{"encoder_arch": "efficientnet", "encoder_widths": [40, 80, 160], "text_encoder_layers": 8, "text_encoder_head_dim": 32, "lr": 0.0018, "lr_schedule": "wsd"}
Rows from block 9 of the image encoder of a small contrastive image-text model, named by matrix and row number. Rows with one number belong to one channel. Each number is 500 + 50 x the weight over its row's rms, rounded and kept within 0 to 999. All counts start at 0. Numbers have three digits each.
After each channel's rows are labels from the 100 images, of 14848, where the channel reaches its highest value: "peak on" is the class under the peak; "responds to" is what is common among them. Only what is clearly more common there than usual is listed. The data: drawn human figures in many poses. In brackets: how many of the 100, against the usual share in percent.
# convs0: expand pointwise conv (encoder.blocks.9.convs.0.weight, 480x160x1x1), inputs 0-159
# convs1: depthwise 3x3 conv (encoder.blocks.9.convs.1.weight, 480x1x3x3), a 3x3 kernel
# convs2: project pointwise conv (encoder.blocks.9.convs.2.weight, 160x480x1x1, transposed), outputs 0-159

convs0.276:406505493487482409536490511473536506508536503560493443355527429580513559406523564409522572535513449549496519455503450428481446417530536515548540481546462536529453443575496536466455544583499393582541436561511512550479527578472517564511401485488450477491578434495509562534536510549475529459514363487523513490539538468529526431536450537408529511550585445526486540567456492493460507402526562494541536524505526526422540517377422443501470489493520506458421498455526412547453599497466403
convs1.276:442441528422482562450539477
convs2.276:335477558564510487489553514546483532452486560439456522585397549508582549517480558474519567504436410503532482446461558540580560515477554555428528470439409448464524551487386488494419504455546402515531550458531551525507490515406527499481485498596496481429532463436533584535528489540462397437435419536542479486496515569514487531498587543498569501487498410525487478488560469445543449541479456542408587526495542477398431483525499559512566595474557511541550550546541471550487431491514478
peak on: torso (34 vs 1.8)
responds to: waving (97 vs 5.9)

convs0.283:510593602491499457524458636545420482518480511503577469413458572612554473403519487539425471523541455494471508483452498408512520459483405511512491375466409521427471542464551499447570500571458468523490518557461447451472451505516481495560485439588464466461522486522402530434420476574584507544507431552471401508516502413531492513504560487437546472532587571457529511503521493574557533501590522506449499505505431500522535531520409455487546495459434438587499499554602463433473485456540555
convs1.283:470461481419420465460456455
convs2.283:548569565485493455469454587568430455488499468487544495420472551595599501461533504531407486524436469435506511437380444416493534467517431454499536409491440525448450531508588538425545512628454456503445458595496448392431457556507541454521487493532481473507524574553420504483478480601597542472490539584493472544534479449574472476507548469435507438495533573471508486566533507559531485511573542493446479526536434483523587536506414448496517519502442382542443519547509508474492481399544558
peak on: leg (35 vs 1.9)
responds to: splits (33 vs 6.2); orange trousers (30 vs 8.6)

convs0.471:636515513500425521469492564519516544597513529481586601523436460483406519500444360511528534516558504525553414513419545458519471538442526516482490468383461467535517471425454441517525521472564575516528540463505506501472490471516523444532541528484519536514516511522550472418486472492502381596526532402436424569435474512452456509498430374453645470466537529410498437447433521530539565535488484472475476560482500600514493442531488625466472512506522502514537490476508502479416442443522575
convs1.471:490560542448405454458516534
convs2.471:532540430520422608422489481543534565562444514454599505480506553523384455538435475450513463499527475570544464554455572496441531534471590459561466511409470506437516487530485523541542476525492499500468544557433457428557522507530513417498557534478492482531410540512583472448471637497566478585531568471531467560503485494448502504623476416503437498527472572448492461515511513500598473469554560529567457488610514560501554495543512570452449477425558518543484501577512432454427431516402599
peak on: leg (31 vs 1.9)
responds to: grey top (66 vs 8.3)

convs0.443:408485530544522463567433552536502351397514435508485492535508549503577505479491568568538553437382502408476488463498422542480514500544411451474504515558558511534518463524481534463492522532506531453439410542501433436376589514532461627514467525505389510588531523476498491497479321537433535465463484581494473534445541512515491522462521503614462453487446485570499517516552448466478472459446478547470499550501492458479500489387487414508495506481503481501537514537487582432563570533506426
convs1.443:536442553569502590533493531
convs2.443:467544424504450487462453509573549442469464451495433577494500546532515433481515573438427475521481505522528472493416370498469476560435518536540491529427549583508485447510562500447533473458478604466399388515475488479484477476539434590427439538422488567539528574575487459596518466501517444476594466570561567481499618483513568522545504525512478484487443487513510391611536429503481532429476551427552458551522573579504563466469445590504519514452510537548437504538423588495465543524474538
peak on: arm (25 vs 0.6)
responds to: waving (39 vs 5.9); squatting (36 vs 6.1)

convs0.406:497512533509473499458516566629481564508602503319483557529516480565455563487463460501496487544475464510568438486445541429492491556412491501437445312431557458514523464457382492467495515530561455536549539484513547447449523499437531479546482462475502504502598432433540499512526464571475485541452446448484483545493463577480399540494516445486589417511492511453478494542433413531494586551510488544474520465493568553463572507545423547494585509565473545541517559527585428549498492484550511
convs1.406:531536558548455539545571562
convs2.406:538477482452529496477519539593422486529533459424454479550519535515465508462501476532538512560559556532602462589518540571514467560390519448515434374450539502483560547463436549473425499453487568454497519428549512550515473525425534490591517498482539545473512403425522480527482525516462472494512484464523431528505486546468428533545553478480546402489516438424504503467416438500516648474579456486475477411450593580506492447519405547517562542576544596594543591480524456549446557582530483
peak on: torso (29 vs 1.8); arm (27 vs 0.6)
responds to: standing (51 vs 6.2)

convs0.467:550440571538517517529540438437568523434480424585576448477558571421473516396493497517508558583474480433521484540503497595473543476538414452562572551621463496522515488548555554434573501470555507514525432420489560483489560557543530511537516418419451482471492499471485500519506472505469468466464574520476504491484463545556492482571525542617460533547466492501513552496532446417465514540497581461542516363354464381608503490566560449447521449431522490434479566572475487464522463509509488
convs1.467:461498496432508553396490551
convs2.467:512399479523545532564526489591525447521549506487455528456529551460479435492467587539504493407492526486553535533543559607473484486465489498615420474429579507456578418435512553581505499440493594492561493531483466470464549459576497539464543499452482612512431451481505457477509506444472489428561533501534456546465550452535459443629558501667473493548449541525437531480537477424465515419507514519466407508453509521472414445498488526437466412468568557510528559435527523479537563568489396
peak on: torso (51 vs 1.8)
responds to: sitting (57 vs 6.3); bowing (28 vs 6.2); yellow top (26 vs 8.7)

convs0.238:510427475519468391498501490536528578527541487540515438413566499552427516393443521425476586586543451618595468501487488480435459475490491464555463426481462509511574502518488483488492478514548520479444439495416544490521523595569477594600407463487414467490547451476533538540527558512473496506372429486518459463559477486541527485509474539488523497504585497474554533595434416463525542496563583616572550497500543514440625530483442444473488502473571534472488486546549419494415551560473487
convs1.238:530536408509508443522527416
convs2.238:430484458482491476556627517495420484482483553525406531606439551555593584532477588539528451369488485427514554488545470489573516476474518572450530565440507508456476523457492434490416469500551452557532439476514553539518412551407518525502526489570535440364504416465475551504546519548357472430471422562512517450567481517503552556453503539492574488526481423593510476428451503429512458558499426446488520556512568475456479483462504491497485543419449526598548549471469472494488487463505471
peak on: torso (27 vs 1.8)
responds to: squatting (95 vs 6.1); blue top (26 vs 8)

convs0.293:503417428552502457559530437495543431560404465576541451493529433419481591512575550454582491535556533443535467554521535474483476483446512514565522532530512501496436414578526515556457457486514507543569367512505560596427512524562490563541577494486500648405461506520485498544460473474461454433486548449433538562531438571529433511471493553507473489453408538458480476507487447490488431376547450478470453527430427470500500461507586515508444422446582525497542449572430528487464575437509492
convs1.293:440436446433453466526526553
convs2.293:549481464506502512542506533514528492483508539529537493491365489508499469476428445528447600509440478578509521510444418437518498440516418429499481475520452415421588441466509563453544633574478424499451582467530436463489588575498517481584430602489430423544502522476525588391546505443439535557476476565536465549449529476511527511484484577496538476515651520595450503513516534528482473475502604606477586577504534541438491523427495497474470488483491436488483477439540516453482562444482555
peak on: head (31 vs 0.9)
responds to: brown top (40 vs 8.4); brown trousers (32 vs 8.2)

convs0.307:578452557526438404549418503493520504458475420499497559499467509440438506389542495449472535542370478502613476539377416541433526505443462425503496477450438513555564519425499585489510496438602582397430472455495498456512516506547527465552482550471448449473540528495446496465554476549507530544508619484525502528476445459431445486535443432453513406545521566449521452554425415449526540456530563512522487449490510440575570492482493502450538612474490484468464535548509597421521486478448507
convs1.307:439433559475425542520534536
convs2.307:480493540473547530516554466476524476480496399503425445442415440525543504539544544476533543503390533492513486503410443468503508517523431472553528524520578472442472376581476531418518563500478409536600469499456436481419561553487653552511441510404526552564566539515445523475550461449495535531525572575474585459508521504482460443501525524520479491453471502453375461591445454541429485429459634576486540431472478435489562471495525538498623489510485481481535438555515538543555527486507461
peak on: leg (25 vs 1.9)
responds to: black top (39 vs 8.1); walking (33 vs 6.5); grey top (27 vs 8.3)

convs0.361:467493535522533547532571516558509498410455432412469503548501614365427478536525493526508508456395534426528430520549541579522578540462500372445467500526551425421571470501498583446494579526495479519536540411617603519500490570475519476529555521466476519487487531368555482519478499472507451475506588554484508502465399574507468590506545520565496465524470484545454553449582466443574544505517477476473438433475519433501476541575537428493515586496481500488499609547489537530530473544549448
convs1.361:461460482502508534449423404
convs2.361:488447568511553551568499542480488536408466457518491464474497485450499544461484555536428500450417472587533503493545489553440530430556438461416519525503498436550569507425419557535482572568506520544509482561540492454514571449564560458572410558527431459549535479525496500461548481535482473440448648515461486453390502494552544570488488517536482503590628453543550527491603453427601504501544479590502560499466500420507375505526574397469471569520508486457513457584532588500517505524503489
peak on: arm (34 vs 0.6); torso (33 vs 1.8)
responds to: hands on hips (96 vs 6)

convs0.31:434562509420494398546516525536447591464470523470407503459542508527425473466491568370504536518507551517498506496532450547475522526451495466580411452488555578475483496502528510583489564447477539521479510530483559473491466536530493554505490569480524475492585428419526563631489524439502462430471464496464533415561442418516498446475558499505541463521509482469454619589425440502492584421513489489493551432530589415437551535494439454510551536434526544466524562539550451532473531557482319
convs1.31:520422513429438527428530508
convs2.31:434388547617461562457589536554477490519506498437503497476384548502465480504484570437446521518439369507535389531395560516464490503485477542476486440420439353385522502441364542448502497477558486491558541504458487509461536495486544502544453525514451458478492482436459513402516536503490472524486557477553449568457479617483491539561522564536521455525516540497472509473554458503496495531498536608484545520454530506422479463557463587460541526381576492551526539575557532519509490470502565
peak on: head (41 vs 0.9)
responds to: blue top (54 vs 8); waving (53 vs 5.9)

convs0.73:447489482502465519503451540571606492496533501474550488461467452542514523555527467498504479489466426543491566447492523424507444354478544518466434464482440516483510367536513537487470516623428407600480511512577537490474494539488473533498467496542440484467481482507430568539552543519567562498521455560560560460577460469570494486453427471432513472538564478521512536543525496504613459488595568549490471547542514513459557655377458463472415469594473515473374527467516417509466561483507578
convs1.73:457506479419507502387506529
convs2.73:488460418492484473513608451453491520500579495419446397541494430539430550547512529466512493492498533439565493523532470503551474434559567505502504510462526448493549545519364462551445515481509404577576554445489534529596489563405561500478496494528522479498486388418538579451566490496436524525414478482481511403586453574482482475508515498424546482501507420439509551451461478481511486505527511573498537413530648478428481495550521475545520603572482521491563580458484408605530506538534435
peak on: leg (35 vs 1.9)
responds to: hands on hips (50 vs 6); squatting (43 vs 6.1); black top (30 vs 8.1)

convs0.171:515453529479502484501499500480513500458509372534540450536544589444507553471531449547531561555463483419547442528515511568494477508475458421482498484564507479510508511514526538414505497462549461515484431384577594498504543554529528538626520396478443544453487454445487495566484501483479501485459559518518499437475386590533439541492483519568498496562438458458571570464516403484535536532575436505570447385395482398639552535527517469456585503515485548468493583603468483471481473566592515
convs1.171:564552534489457495557549583
convs2.171:566393409461568581582501500499470457556472490548466479483492565448519448508493526540475465391466521546601597585501442498521513513460465482523493547534515484424564427461548576555473474460455503450558511518546467525463510580527617463586575502427565549474442481515534426432567549393415561502539537550518581550544502514480422515560579465556495492488531562494417425468445509523470433479533597477467444494503522426518552482525539579475489427460482555585543495479425474466463567424489539
peak on: head (40 vs 0.9)
responds to: hands on hips (51 vs 6); running (41 vs 6.6); yellow top (26 vs 8.7)

convs0.254:524535536543473547539498445458506491526467651487507484514508398480496472529519431553472379478514469455404548616567530473558579457478449599472531512487502416469450494484511462466543501477491562562515546503501421503532526383487462494459529512531548469531552627522475543491446453468476506555543438445493545504527552439474475477527492517450414538470541550495415427471548546507451417512415539442453517516502455493484418487523540514492422525503418510567530457470646537500620456456363457
convs1.254:445516522466547549558441422
convs2.254:451508472442548542430470535571484491414471486582473479520531607523515467482434495564560516443532577508569557446463433447529520571478507489490512519468517546503463540569516532496495454545502498412438398458480543454477499557432431508500449566507483520508495626567596400575478534541512496396463559621528455497495515532546559515524518490501435533469397458546587396606518483458574512520475388460569488578488498557459516424481485558526472502516528513489475572611412504555467523570467479
peak on: foot (25 vs 0.2)
responds to: bowing (32 vs 6.2); yellow trousers (32 vs 8.5); standing (26 vs 6.2)

convs0.248:544521526515446534648595551600484453461448496425518534490501528492390493484508457501570507468440515470513392528535539545446520491450455391491427479510545457365547399499498504486531539567533532563486489460556491522415567531536520565642559512467470573525574508415553502488389468448423438562497595482456464547494392493507471584479493545581513417536520563487432540491540459495552502472493527537447498571486495491494544488524417496456500486429526455548520494499542526412515486535555477
convs1.248:422408480481477502540526567
convs2.248:488410477564506552415467488489548507476523438500495511477537575488511488488459533588379561522349473478521473458414514448554504551495425552563542537481515453488520499493498568411567462471497470407478516492430506444448581513440449492468532450473491536481457580597495438534558565573520526502484539602527612538476514539497459495540594489553480483449430565537487396512504398487445496513566623548521524418523475531480582479485580532509526443536450545521456515509400489516480532440452610
peak on: head (62 vs 0.9)
responds to: orange top (72 vs 8.2)

convs0.235:477472535520494511596467540528491481417495434444539493524597637481492441514441536572527506439472584479485455498553516526507463525499443423447477516536577536495598546482508482502543497502521544461454455529523508444455450475533347539532443459440419513541485500486536450479373473528477483528455535562471429488477482488539537624541535440633486506525394482609568574462522486426551507448479453559513478503498492506488485521500499409518428565391505462481539520568457519384544498611534461
convs1.235:553546563560552573530513529
convs2.235:528505430489612502496386505491444448577458488470472503491486433420547524561587569439444399458506504510560530572529435542472594490541535497437504560499552486498500475474475542510430564473431600507509531611555447452566488472517609435465513591499593469504487485494419445494610451485531560452597539459503526498474628516460475534518539469431488511434558449503471395451478541507526510460515499458504506476567528443486453464553598424495507592574488540562498444509506602529489521457462502
peak on: torso (49 vs 1.8)
responds to: arms out (96 vs 6.4); white top (39 vs 8.6)

convs0.359:537483415487495478489550514522538543472515549495554469520541441556493452541341468519488549514522531522464473476475447453512427459551524521519487526504534523544555481578485405584525481546444516538378475526415488415480506491485380536497361540484390502555468515573567493531458492461436463508428372521486510470515550466532580526483515505603551555427582454503520555531466510483515479525486545627484531598571549538340500509525560521563397472502538498470551486484507434502490505509447511
convs1.359:433491458491460482546532605
convs2.359:497539550477481572508556446461471607523482606588531601501530428581484466491497479470495495508604482531352559457553561427512507602457504581491541413528517528576404484474558503515488471533558440499557467581458455499494512463509511487518478532506488502540487559564504484480501462453557548494532494463472541576475567487520514382427460511542410576509558596490422511489574569531402533524398433431526476531449414584579452508593506518547504417453503487531510450497544480501528526473555472
peak on: leg (53 vs 1.9)
responds to: purple trousers (44 vs 8.4); splits (32 vs 6.2); lying (30 vs 6.3)

convs0.457:463520438437478477449466554582476472558571536389524572587498440529533516596487445493514506496547526504538508487449498435531451591464574522450379419346548515514511524507455436593450559483461458458506566592501477468530443484508493477480499538578533529552460486446585494471513449504509514547452443476521462540514495539530449485491544449484564465438423531442488522460409525583463523433509366537388412556568590602396490508492489486543530524559500489507586528491485455491446484501545495
convs1.457:496464499557450543581485583
convs2.457:542446546525568497557581515616476434391566510441454542510554535466491512434543544585498494450507493452559518531523530608522488539428480577517445408447560550481539545422458580508494447500424538440494520470511521537479458384413512453548434513509515572470517442496454495543417501532495483451545509504522476532521479483469422508603611483546538421453507494428467507514477413561482606497512435500437494457443496515527504505541440570560564526551523539587545633425554477517570549568537481
peak on: head (44 vs 0.9)
responds to: lying (96 vs 6.3)

convs0.47:573451468494519496615605460494474442473457487458467474488529436485420517571532476491579513456558615395502484460534553552522494541502556464477528549490522494415495507598553499555400473532520500584458446498473491558477432562445507505487581612443545555467474525468523533562405554462468467414474603486561514588612384500462422518474433452476432506443492487488411546448475519478497498501482482470489463587525397516474478503516540505536427556512508546490526529417408556560478504527524411
convs1.47:449454456435433427527491530
convs2.47:478529474513502504426460536525506468599467508578456497494412538526599478499481553530420538477512471566522502536450460408523495468461475510523481455455464447544545423354429535477583566510412491446566537497542456519568545475524530491576457467578535495533468443526484461363564446516498500538521465558441491445396540513521619469508568517476540471461546492523612440551561555618432463417536509507474504453494610584503521455459470539522544464507544426547546435575457499500515531477557583
peak on: head (28 vs 0.9)
responds to: purple top (27 vs 8.1)

convs0.473:584507602572535498530411523517501452483515502518610564430451530496549475440523491521408510561508409497551490489405541489493529424494465481521549452497366495488513485420568578462513529548516511491491518548508452416454502474560529420511523480513475432472499533530355533412528462603613494505580513543542449547470558489466476524547487465434527508534581568474496430515531525503531555521521583463468467525446394527560545538512454520398475533461505397528428468479563544485494466370481574
convs1.473:489460460446410481473460426
convs2.473:546548539502486527410440561519468498517556500429543581451468565567567535495513407515412544602424420470545417516343520476459496475501463453516510435537466508438518522463530574440541550518514474453490553513545427415440464480501579442483497502496460464511522546504434497444524511580600484555502512535566480516447492515499423514569458469456549471512522551493472503486477530532507581550565538447491429467516462493560598538500407522418555541464453385539386541454569542488451418409513583
peak on: head (30 vs 0.9)
responds to: kicking (50 vs 6.5)

convs0.107:524515509450541518475549511418454475541494447546513484621462534457535567541498399568561506511546533398465493504535560509600549581470508540484540527483524466510423537500493470474519476402513478516582485395525560541521510524446523496504599458531548567469475447492529494502510467479484493486457571449434508448443434570502453485456548486514521483479436439449501506358456495540443519538523337402488492435454494462575418443575593494537599469580435561492612556548441490511490438535557498
convs1.107:530562554428427455530512535
convs2.107:516535503492571592524488464492564483448430461570499515460448532512412353478503499516518561448512473621477540449453476500500566528585539395525526532546395521532594458546485562556578525610431473461579538554517408482502568565474578466447516488451494487573447554481567505431496497472581553519516594571466506537438562469477553394553526512542435514497510575463462480555558617521545462474433552524489529504504434509564527485487464513474569471468585419469508465512480433500538538533540474
peak on: leg (48 vs 1.9)
responds to: brown top (66 vs 8.4); walking (58 vs 6.5)

convs0.360:556470433525478502545537435477486399553368489536522437516537479461537536555583490509529483528540572411516425575468564539490443500454566495545493533499497532436470509596586505563428461508464496501470375486523515574469448488510505574567575495524489699424446514506474483555399530498474421459505537487514520535590393517505466517505444554509437492400434529440467537491478490498513457393564443479459375507507428477519512516513549477526443507466584518542566489535439538492483500509472513
convs1.360:424470548466463473540475410
convs2.360:460504491456502490552488589490518548413534548475452512462416524518482444507438500509478581435402524563503488462441420450510465467508416440457434521551522459430616484426448497487567617496506481491476581533549475468485445503455457502549371542413450443587542487499487548415531530407449520565424458567549513450443516405507565522511457504533603510517573481649499527573508505501536509455470548593503553536501552490430501494423486504513505541450448438455485463445528551420532515507585509
peak on: leg (36 vs 1.9)
responds to: orange top (77 vs 8.2)

convs0.259:426521532465554468449536535455463491512594466525485439422491485589560523418484600527439568494570472536487520364454442465521375499656503512500531476516454529535465571573494466442459508556461385540546478609468480478509445555433539492458392489492497458537501428532460469502542477595529547466460419574538454503573577493553560484504486489476568553539548397491542567522447521527471561563484485502508515503503522511474490548447399441556527494503474504486491515456479397593463545552555494
convs1.259:440467447481588443487547464
convs2.259:497503536540535619524557444535512526455450572505480539535455490475433359506523539519466401448518527536488601519540490491605571591430463526491506468394472460458540491420461591518556547522446562516596576457452524534526489500441490496479499592484531413527476593452534531478529508479574520456521609492454531551498527502511537443543587548473434442418572533512448390523546495471558501420491487449457527447455541581449455426564555510516481553500522533508564516553501483558580548561424463
peak on: head (29 vs 0.9)
responds to: waving (98 vs 5.9)